{
  "encoder_arch": "vit",
  "model": "image captioner",
  "dataset": "scattered letters and digits in many colours",
  "train_examples": 195000,
  "image_size": 32,
  "crop_scale_min": 0.8,
  "horizontal_flip": false,
  "translate": 0.06,
  "color_jitter": 0.2,
  "cutout": 0.25,
  "tokenizer": "word",
  "vocab_size": 53,
  "encoder_norm": "layernorm",
  "encoder_norm_position": "pre",
  "encoder_activation": "swiglu",
  "encoder_mlp_ratio": 3,
  "encoder_head_dim": 48,
  "encoder_fused_qkv": false,
  "encoder_bias": "all",
  "encoder_qk_norm": true,
  "encoder_parallel_block": false,
  "encoder_dropout": 0.05,
  "encoder_inner_norm": false,
  "encoder_patch_size": [4, 4],
  "encoder_conv_stem": true,
  "encoder_layers": 12,
  "encoder_width": 384,
  "encoder_positions": "learned",
  "fusion": "cross_attention",
  "label_smoothing": 0.05,
  "decoder_width": 256,
  "decoder_layers": 6,
  "decoder_norm": "layernorm",
  "decoder_norm_position": "pre",
  "decoder_activation": "swiglu",
  "decoder_mlp_ratio": 3,
  "decoder_head_dim": 64,
  "decoder_fused_qkv": false,
  "decoder_bias": "all",
  "decoder_qk_norm": false,
  "decoder_layer_scale_init": 1.0,
  "decoder_parallel_block": false,
  "decoder_inner_norm": false,
  "decoder_positions": "rope",
  "decoder_cross_attention_every": 1,
  "decoder_tie_embeddings": true,
  "init": "kaiming_normal",
  "residual_init": "none",
  "optimizer": "normuon",
  "muon_scale": "original",
  "lr": 0.033,
  "momentum": 0.95,
  "nesterov": true,
  "orthogonalizer": "newton_schulz_5",
  "adamw_lr_other_params": 0.0026,
  "grad_clip": 3.0,
  "l1_shrink": 0.003,
  "steps": 4500,
  "batch_size": 64,
  "epochs": 1.5,
  "lr_schedule": "step",
  "warmup_steps": 450,
  "weight_decay": 0.01,
  "adamw_weight_decay_other_params": 0
}
Rows from block 5 of the image encoder of a small image captioner, named by matrix and row number. Rows with one number belong to one neuron. Each number is 128 + 32 x the weight over its row's rms, rounded and kept within 0 to 255. All counts start at 0. Numbers have three digits each.
After each neuron's rows are labels from the 100 images, of 14976, where the neuron reaches its largest size: "strongest on" is what is common among them. Only what is clearly more common there than usual is listed. The data: scattered letters and digits in many colours.
# gate: MLP gate (encoder.blocks.5.mlp.gate.weight, 1152x384), inputs 117-155
# fc1: MLP up (encoder.blocks.5.mlp.fc1.weight, 1152x384), inputs 117-155
# fc2: MLP down (encoder.blocks.5.mlp.fc2.weight, 384x1152, transposed), outputs 117-155

gate.731:093149102107123211133141112110135125123109092099146145116085163098142122132103133116068126127145149133135070147160131
fc1.731:123137133173131090111161172157103095126182131180131100125166133157131105108167114141147149125128139107116145096137110
fc2.731:125126126161111125095112147128136068128128125113128123116124130155108079129128154255128125120141128128114135128096133
strongest on: count: six; red; teal; the character V

gate.94:084184200117097080103118133138121129079196177134159082126100116127113143131167130110091130127073160122178122139151161
fc1.94:139131127148121128126144086177136133084090127129160150146078116188125140234135134121100132127100132121206194098147116
fc2.94:124115129127130152123115025127132128128128130164139123211118142140129141175178127148112127154078127133128127163124083
strongest on: blue; red; brown

gate.392:185080124166158085120123142127149089147095143135074150107130153132135136129104171127066128073130092118118107086100182
fc1.392:121182109129125127128103117139164162217166128114154167175101158118129089173132140095171126106084169105117170132108125
fc2.392:122127086120133181140044154138127146133127164104093131085144114117094120190079098091163103098110204138126130119128102
strongest on: white; count: six

gate.85:115115145160141195127104135127082151111212136114096139130098148131133102170192097140116112129117118085115110093156127
fc1.85:173099116054117143129108113162183103151122147121109083128157070110122109035110174170097113199129152167131130168077149
fc2.85:166096080081117149134128124128138134154043129134103125136120127138129139121096128152095121148091166155183125112115187
strongest on: red; count: six; brown; the character M

gate.313:169098128151093141130115150172056146168112125152106145133132119137137153089145147110039175089122084136068160156097128
fc1.313:125245159157175134119149070130148118137110151142133124127161103156151079139140145134131173111173080118077106152123143
fc2.313:131173143127128128130127095127128151123134140128126128089153128149130128139134122128219128127157119027084127130124123
strongest on: pink; the character Q; the character D

gate.491:127146000132149150129077138134069105093125130186158106098128131203188173105109124082124141098133096100149129141124195
fc1.491:123149102166097090116062144108147095115128103000131153127114151067141158143104124131142128132122108091127121079115128
fc2.491:182108112128126057067107104124150130128115149059128131178106222117125146176125179113121098128095104128131078137084139
strongest on: blue; black; count: six; brown

gate.377:156177162067145078119133144137081115121173134135104126138082119069159129126147137084115133172128106161051144188113149
fc1.377:105154146068172091053093085102122118159146123128138104125124114086128152084099151145125228137126118136113073173200126
fc2.377:033090128106130095141125074129174070170105103179142117094128145100130120109167103135153174111095088130124123157153128
strongest on: blue; the character W

gate.190:150105139131117123117132085105096137116240114092132091192099049144137108225126129076082120163126187131150093138178156
fc1.190:109111103136142147115126067123156225119161128126092097150110139135132115232197100039120134093084102125126114147097126
fc2.190:130159127128130188128149128161128178159133125119128141148067128104155126238196092051123128128096107123149117125097130
strongest on: pink; white; yellow

gate.648:108145122150087137166119108104086112089129131113117129111131109140120158132130123101136089150116126114146123138177180
fc1.648:116127146143074155092156132124161130132133124141146153128111102112109139120120134106158181099104101125091154152094082
fc2.648:130109137176099132122101126110118125098131112130125128157181188112126125129118123138207153159143127168117076177118184
strongest on: white; yellow; count: six

gate.447:131166078089131105122076180143096115186112160178126145125106125102137164128187114031129103102127146159150126104147194
fc1.447:149135132089123129163058129211121130133161151124128127068085177137150089113148063185125144117117143147125132073129152
fc2.447:136120129122114163126110144176121156186143128079133108127056084135097179093152091193063118105135062087130067200125128
strongest on: green; the character 1

gate.482:076181132099087149041145138169112119120183102136114180049137137093137123104106131084106083129162155118074103120150122
fc1.482:128115174109122094136151084113109187123162128122127131127105085116128128098136140207108182191083099041149175122163136
fc2.482:086134132198148142117143113111131137137162108008078199128135132137114111118112108135118071151132123123105135180105147
strongest on: count: six; black; the character 7

gate.756:121116103180114084132053106151128148141120159110147115085148131137120102145147137129154147090210112111152156121137128
fc1.756:123129119192160141138131113137166133097127109173116022159180135158169185147098067116045128146169238093124128092123144
fc2.756:126120132163110097115123119128124200105150140138105002143195115089141150125133105182123157143151190123123149113141168
strongest on: pink; purple

gate.528:085085107090145131146106082184064164132106144112113149122157129176112123165127204084156113094119187100178138139019136
fc1.528:097124132179130054169109121129092131128132140118133150097146122112094128231121210128125128089080123094133118156041151
fc2.528:110121146110134000147088118186127166103082160149141148066128149102166085129125155079134139161126141118168157183060099
strongest on: teal

gate.71:194122131114154103093041118112122166115135125122094108120140135126110121099159171106138111119163151144154129162171117
fc1.71:114161132192116134110132149189115164105133142146093169157173177099095096064169121099097117119148194105166075172152168
fc2.71:146179166128128129126161142140109095127128119127141128173128123128128136062128128130128110101131117126128128137129200
strongest on: yellow; count: six; the character 8

gate.81:163058071125168162074152138081108096118223123094122133075172101204124119101106125119108105044129184137128112120090127
fc1.81:111174163130123150130116130104114158126145122102136190126136093123155117113164127137076130177186132134117127166108128
fc2.81:136147120133127107119149087073132088150177058101091128114152113109094128143114121130107084122084131116083115139117128
strongest on: yellow; white; count: six

gate.358:165139119095125151146120098192120125137180127089151109126119115221116117161148131102109138134114151152138149178078134
fc1.358:131121167158140086116121159123161183129133140169099128112138149121125118165170175160173079098096133109071126177165126
fc2.358:097087128124153180164122141197137255129149091132124068000128122132124137134128160199118129092128229126190131109118127
strongest on: count: six

gate.328:122066125166127141111127119131120174114150149095076106004126134158130131121142118122099152183114120115113116147169126
fc1.328:135155123120128189142146142109105086177131139181123123126121120119133126170125126133118147101111125095154091131119149
fc2.328:122162125129116127107162129158083103140139128131128130108109128093137130124128128118146147163120136125127163129126129
strongest on: teal

gate.90:125133130026191178062146103129128115098147135078094149107169135137081159136134185122130068043126115107125107153057130
fc1.90:110078145102214049061177098099134072129146130132173111073150141122101195098114179128127104084116084082131169156111128
fc2.90:130116114222066060123080069170158079120125131093098094112174134128106119084097115131146172116081114181079140128117128
strongest on: teal; pink; count: six; the character W

gate.609:113119095188115136115127125073127244119137128130081107173166130158141138065171131123144128108145141115073189080118102
fc1.609:098185146112110163175138112046134149140120130100131163123171131115128130071128103200120126115109119128146163077116080
fc2.609:135093121128120142066060100076141122144126100059127098139139126213176147066062110071176140106124144140128107135099108
strongest on: yellow; white; count: six

gate.130:098154169094135131115131129129089158111080129171145159169135126250116105174132126164148131123128104182162131155078124
fc1.130:131121128091097103128076130122114081161144106128155158127124175066128132121126132125100115109147084128079183109097108
fc2.130:149132119115088129140082125131121127154135113132129105126133100131098115142126179112102121182164091126011112152063121
strongest on: white; count: six

gate.479:151236204121112129121157176150200125193119110116099168150127125163126132172105083103100075098144127116168117151159130
fc1.479:108118100112119114102143115083089119091111131160136135113152121093138149055165170176171143110130109163096149129065141
fc2.479:171152117129054128111141127086128076112134172089144114149135105160161179143130124168103121157153089177130129124127176
strongest on: white; black; the character W; the character N

gate.137:136134110132085154189165130171134116187154127185105125125120084115087166107097116138127172120128086101128045124135142
fc1.137:125047138161104073140124137123129141095124063117158114166145132203142129144130065132169129188129100182106173137117130
fc2.137:123127128139142138137126094158106120203112129092175081140228130114161120084070074210151074133189135103167158142127128
strongest on: yellow; count: six; orange; the character 1

gate.595:103095164076121206161130085076085113128158116095133156170080146140134110128155106127115131127133129081126119142134159
fc1.595:177180219144131093099098114131188134166080160081109096114127108105107141146162123139144106102125131129118161163140131
fc2.595:136081130154125139105107116128145148181165128093138131128107157132101075167140109122111128106126018128063194068141078
strongest on: green; count: six

gate.363:148160012169118126128101131123155105160130152140128131127160171131120131087096125129124128147115112130106127079124135
fc1.363:140161072069171127154174157144209096095128066147131142136121131128148128105131120095127128045126112069137156079067127
fc2.363:123131156138117165186130142163130163128097121117146136128112089116160117124086128128153074129169103028092073172133146
strongest on: blue; the character O

gate.324:134147115154095127099133113125101118090107090188171132128108136124126140154115149201126127134125088082124087129128110
fc1.324:134157144151135187134122131119128155148115112155128155084142130083128091094122121166116125072136160089123133125091127
fc2.324:110143103105143157132174127149136164115167132159116123132128106096091169092127081178013135094127127129130113090142090
strongest on: red; count: six; yellow; pink

gate.217:114125134193173147135168131062077109130114128110113087086147131074133100100138129119101187130114128143127124109140131
fc1.217:177159063110128150124188122148090115116102141133124195124139208108154145050067122127088133132135134167104135155171190
fc2.217:162034129148159143128161113160104127090022145117144230153133147147152114119132136132139015210130134157127130154130131
strongest on: blue; count: six; the character W; the character U

gate.279:128133200121178125097090143157127125095073120139110112097122139122155128161127121138126165078165121218135166079186125
fc1.279:064148135122147095096064141143126168114091129154109170096124141150126153134153190212132159137116094105143175116177131
fc2.279:115147130159139146058163124158186146134087147171173135188115077125176080080149122130169115131064150130105123124157101
strongest on: red; count: six; brown

gate.380:114110082133135134055124121157151127119079135139088128128028145193128108144166114130068176167112112111144136139193112
fc1.380:155104100110146127044132143079109154099114126095081126159084156117127127075172104115119091137159141163119109102177144
fc2.380:117098087133111100130143135119104109130146132130098171094133119097076132045162128127119080128159149132159135042121195
strongest on: teal; purple; count: six; blue

gate.617:146149127126060111071122160126119134154153135123130099069094156140176117090113156104127136082127124118137119131122216
fc1.617:151154141113131134121205099133149085096134111110106134127165112149122164091167134161122162129142198140082106113128137
fc2.617:064127096135179156120106155128151120130128163153084125119128044196124246158145110139096181111096138057068151109136132
strongest on: count: six; brown; blue

gate.304:128137120123076073088185128161135108168073130176147170139138147070124096092213097092129123126173134128032141139122116
fc1.304:135093130193060138124122133109114129088106125100149135135188197142145079130162109127160113106153110160107121086164122
fc2.304:089104106140113203197123098134143113177104127094094121118122078202103182129168185112149128113124149179171109118122157
strongest on: yellow

gate.710:163165127136093139174106189135054125145135123194123130148164128135101124062081200157101114134017119070128174133068122
fc1.710:134151140104095141101150135064130137101108126180122161134164121074129133173091198121123128121154110097137176141138153
fc2.710:116150124152117149107139093143157152075083169096174210129135160100133089126128161127036140104161087209120093168085102
strongest on: red

gate.312:132101147097147127089087154144043125128051127114147087128180136131086084122150149078089173084126117113112129157152075
fc1.312:071127122115140128092082119115162128230117103076131124173093097123138116134120150129161150148111117104119115154178144
fc2.312:066164098156132115092067069134062080167159150144130193110105076151087127098102128086148199179053116136125093252175178
strongest on: pink; count: six; purple